A small class-conditioned image diffusion model, trained from scratch.
Model: 2.88M parameters, arch unet, norm layernorm, activation silu, widths [48, 96, 96, 96].
Training: soap at rate 0.0015, 6500 steps, batches of 512.
Data: trained on pictures of board games with random positions, seen at a slant, 48750 training examples.
Rows from block 8 of a small class-conditioned image diffusion model, named by matrix and row number. Rows with one number belong to one channel. Each number is 200 + 30 x the weight over its row's rms, rounded and kept within 0 to 999. All counts start at 0.
After each channel's rows are labels from the 100 images, of 14848 (inputs lightly noised), where the channel reaches its highest value: "lies over" is the class under the peak. Only what is clearly more common there than usual is listed. The data: pictures of board games with random positions, seen at a slant. In brackets: how many of the 100, against the usual share in percent.
# convs0: first 3x3 conv (model.decb.0.0.convs.0.weight, 96x192x3x3, each kernel summed), inputs 0-191
# convs1: second 3x3 conv (model.decb.0.0.convs.1.weight, 96x96x3x3, transposed, each kernel summed), outputs 0-95

convs0.42,232,248,196,253,194,198,244,163,164,237,181,215,194,225,190,205,255,207,226,232,146,227,127,165,164,140,179,227,168,160,241,228,215,196,176,166,188,189,206,223,219,157,165,194,182,198,239,240,195,191,247,209,163,179,197,248,185,195,169,163,187,219,257,156,229,178,221,182,200,225,203,195,196,160,158,196,228,236,198,114,243,187,201,188,164,196,171,245,185,301,161,224,182,214,219,172,186,183,159,205,197,202,189,228,190,261,194,225,230,158,166,233,228,237,159,224,219,205,236,228,241,159,195,213,217,187,264,213,186,169,208,192,237,210,176,201,168,197,159,203,255,200,173,196,191,205,185,198,173,187,192,176,200,196,207,205,198,181,172,163,225,215,203,175,208,240,238,166,172,212,206,222,197,178,167,229,175,151,218,203,185,224,261,172,225,232,171,195,246,130,246,227
convs1.42,173,188,202,172,177,161,189,204,165,221,199,245,170,170,177,174,159,215,218,164,206,196,257,178,173,209,203,175,165,202,204,152,183,176,212,207,259,141,215,188,160,206,191,219,243,197,128,222,177,179,212,245,233,211,214,190,211,185,231,177,236,186,212,170,177,251,225,233,163,243,241,186,178,167,179,256,224,256,201,216,145,195,242,188,251,211,170,208,203,215,237,250,234,197,141,214
lies over: board (95 vs 58.8)

convs0.71,165,172,139,213,168,163,178,179,202,209,224,192,235,174,158,165,224,248,275,178,179,227,206,193,245,226,175,185,158,175,164,204,162,169,176,188,171,263,167,191,177,199,169,139,227,248,248,182,248,249,194,233,188,194,257,203,143,184,187,262,224,232,209,200,129,196,220,135,214,166,166,208,228,216,182,163,148,147,247,254,218,229,229,223,222,203,223,174,234,152,215,221,197,146,214,229,228,212,241,220,236,201,223,205,180,170,222,212,154,225,222,196,193,191,219,187,234,187,191,216,214,235,213,185,167,188,225,210,183,216,141,222,163,258,203,184,162,159,265,169,155,202,204,212,236,201,178,246,184,206,194,216,219,205,199,177,200,239,210,177,206,189,188,201,201,231,195,215,179,219,200,204,171,191,180,165,199,199,199,221,217,238,177,235,196,265,261,204,151,174,203,226
convs1.71,183,189,224,229,183,209,165,224,226,196,219,181,237,227,213,215,194,186,243,166,198,180,160,174,207,252,182,216,242,215,183,213,227,210,251,178,211,229,190,150,232,176,208,196,235,255,159,186,222,171,186,180,154,174,249,163,208,137,246,188,244,225,196,176,235,221,237,153,270,167,156,235,195,204,190,194,210,175,211,219,189,260,203,200,137,162,183,218,262,207,230,224,167,237,216,215
lies over: table (100 vs 38.9)

convs0.95,193,154,271,131,270,224,165,174,204,196,241,133,233,230,218,181,202,167,285,182,131,203,211,210,174,223,245,217,171,178,202,207,209,168,182,180,231,214,229,251,150,159,204,222,228,216,200,202,237,210,204,247,224,187,167,165,206,195,139,180,188,225,176,175,183,235,176,170,192,181,119,201,225,187,248,208,135,160,188,197,207,166,200,154,210,208,149,190,190,180,197,153,141,213,252,170,207,169,212,200,170,190,213,152,195,179,241,215,238,211,218,216,212,223,283,213,169,180,194,150,236,201,193,218,240,199,194,194,217,214,227,195,191,209,217,216,199,246,237,204,251,206,217,206,184,201,212,212,209,224,194,190,213,168,211,248,202,205,153,198,198,227,231,183,215,183,210,216,155,224,204,197,218,249,213,201,169,218,127,195,203,227,278,189,204,229,239,202,205,220,168,183
convs1.95,191,137,242,176,159,197,225,248,222,209,192,199,133,189,169,235,234,228,257,188,181,200,101,190,225,195,218,140,228,223,196,173,234,195,173,211,165,212,209,188,223,173,163,184,168,202,166,177,207,207,247,190,143,178,138,186,226,190,178,192,222,222,225,227,171,235,158,232,191,154,189,226,229,170,223,153,196,201,193,234,189,190,161,169,238,203,228,225,222,221,220,185,186,167,171,200
lies over: table (75 vs 38.9)

convs0.1,206,181,217,152,213,230,151,227,169,179,119,182,183,152,169,207,230,253,180,176,194,224,141,214,194,166,239,247,219,141,237,191,188,171,216,250,226,208,168,212,169,161,172,222,200,236,247,170,209,180,193,248,249,185,175,190,228,216,131,187,199,212,249,200,263,163,215,215,179,156,185,246,161,229,165,180,175,254,194,238,220,165,260,172,270,219,216,232,209,211,264,165,187,215,207,270,205,195,217,178,159,239,242,221,208,255,193,200,174,208,208,192,180,208,171,217,190,253,205,195,213,202,218,176,199,204,202,239,192,137,163,190,136,204,190,190,205,198,138,182,223,175,192,184,169,199,157,186,192,202,191,185,171,197,225,235,210,186,154,173,184,206,208,260,223,257,210,189,203,185,231,231,173,219,180,206,189,202,185,209,226,199,204,261,232,173,171,207,167,223,205,198
convs1.1,201,183,186,184,225,192,202,214,197,190,246,142,238,241,252,188,176,219,182,243,204,201,203,224,172,218,205,213,247,235,168,203,169,191,223,184,239,238,245,202,236,170,177,196,179,173,175,243,260,207,214,238,222,202,218,238,181,219,195,241,230,201,187,258,164,148,214,178,197,251,187,200,163,221,155,246,171,225,233,193,125,189,143,224,200,136,174,212,218,171,251,208,185,208,201,164
lies over: board (100 vs 58.8)

convs0.56,217,162,183,165,181,186,142,212,150,162,195,202,221,167,233,206,171,246,232,183,203,173,160,186,186,164,223,231,171,212,190,235,216,174,218,196,240,193,183,198,183,216,197,201,174,201,220,176,240,176,180,188,172,200,202,184,205,168,203,210,157,153,241,222,190,197,221,281,258,218,204,231,246,185,226,169,175,187,210,203,218,217,152,141,169,183,192,164,215,129,172,242,200,242,251,180,147,249,246,159,219,178,229,206,205,198,203,152,228,240,216,151,172,257,162,234,228,196,219,208,234,182,176,177,238,243,216,180,207,190,174,243,184,209,204,191,134,178,238,178,237,165,196,164,228,164,224,206,201,211,219,258,227,194,219,216,213,189,206,180,144,156,159,200,212,223,151,235,202,231,167,233,230,207,237,203,191,201,189,174,244,284,222,217,149,205,245,190,225,160,239,238
convs1.56,205,214,153,256,216,157,207,192,227,177,166,185,165,219,212,251,202,214,170,193,185,195,259,173,218,185,167,187,182,165,240,201,234,259,204,234,135,179,187,213,184,154,173,220,223,192,210,198,213,195,198,136,221,222,250,195,179,147,234,204,210,239,191,145,208,189,203,222,245,194,167,215,134,217,219,158,218,194,213,229,195,224,179,208,222,199,151,166,273,231,211,197,250,198,224,246
lies over: table (81 vs 38.9)

convs0.59,213,216,189,220,163,166,179,173,230,151,144,207,237,236,200,186,146,247,164,222,197,187,196,184,240,218,153,145,139,145,241,204,192,183,223,199,211,202,180,217,213,221,180,143,165,246,286,210,233,174,148,230,190,190,155,201,213,152,167,169,219,231,178,174,168,189,261,181,208,187,191,228,240,201,264,206,217,180,220,232,180,214,209,186,185,180,227,136,232,186,199,206,132,145,200,218,195,216,202,104,211,234,221,211,230,161,217,207,221,203,220,191,160,223,202,229,175,216,176,194,244,234,223,181,160,205,186,252,185,223,222,177,182,212,192,214,163,209,188,161,244,225,158,215,191,179,249,194,183,228,238,200,198,172,218,191,216,163,213,226,225,256,184,231,230,180,231,198,207,213,224,223,186,165,252,177,216,214,151,186,214,214,198,204,247,190,176,221,259,197,137,200
convs1.59,204,131,248,191,237,162,219,233,239,229,166,220,152,217,187,196,237,264,211,197,238,250,177,137,226,257,175,189,175,174,210,275,204,211,206,211,204,207,237,182,213,167,216,262,223,172,158,183,210,232,224,191,156,187,230,170,236,231,186,214,178,200,227,143,202,233,211,209,204,204,193,179,203,177,200,204,192,186,225,171,237,189,244,175,245,229,196,184,249,177,222,244,201,224,170,172
lies over: table (100 vs 38.9)

convs0.68,251,207,164,233,220,183,235,204,199,175,161,161,165,237,171,167,205,218,233,213,134,144,266,220,211,208,136,235,178,194,230,140,170,189,188,208,158,197,181,194,186,259,190,209,203,185,209,262,193,177,201,180,183,174,170,295,183,259,250,212,156,200,187,157,159,214,211,209,168,192,190,226,233,193,194,151,235,182,215,152,212,158,196,182,222,181,194,267,194,249,179,144,204,179,196,164,206,178,218,189,166,179,235,181,208,188,227,179,184,192,189,251,187,223,222,250,232,188,208,144,201,183,226,220,274,198,202,208,214,229,210,240,219,226,193,236,209,221,133,220,232,170,152,188,239,186,167,205,207,201,180,240,182,246,190,227,214,140,166,225,196,192,190,204,242,202,224,243,153,192,131,221,199,201,177,204,193,210,165,162,175,217,153,203,200,191,212,212,212,185,211,174
convs1.68,196,198,161,215,206,223,202,186,213,144,207,225,187,137,178,194,157,213,161,168,215,222,197,237,168,199,219,167,188,166,165,252,217,250,199,238,185,241,196,186,215,220,252,194,226,166,176,174,158,186,163,192,228,180,189,189,175,102,216,196,174,178,189,199,189,170,157,193,152,144,196,167,218,179,223,206,205,267,213,255,196,184,194,153,196,221,191,157,174,189,214,185,221,252,259,189
lies over: table (97 vs 38.9)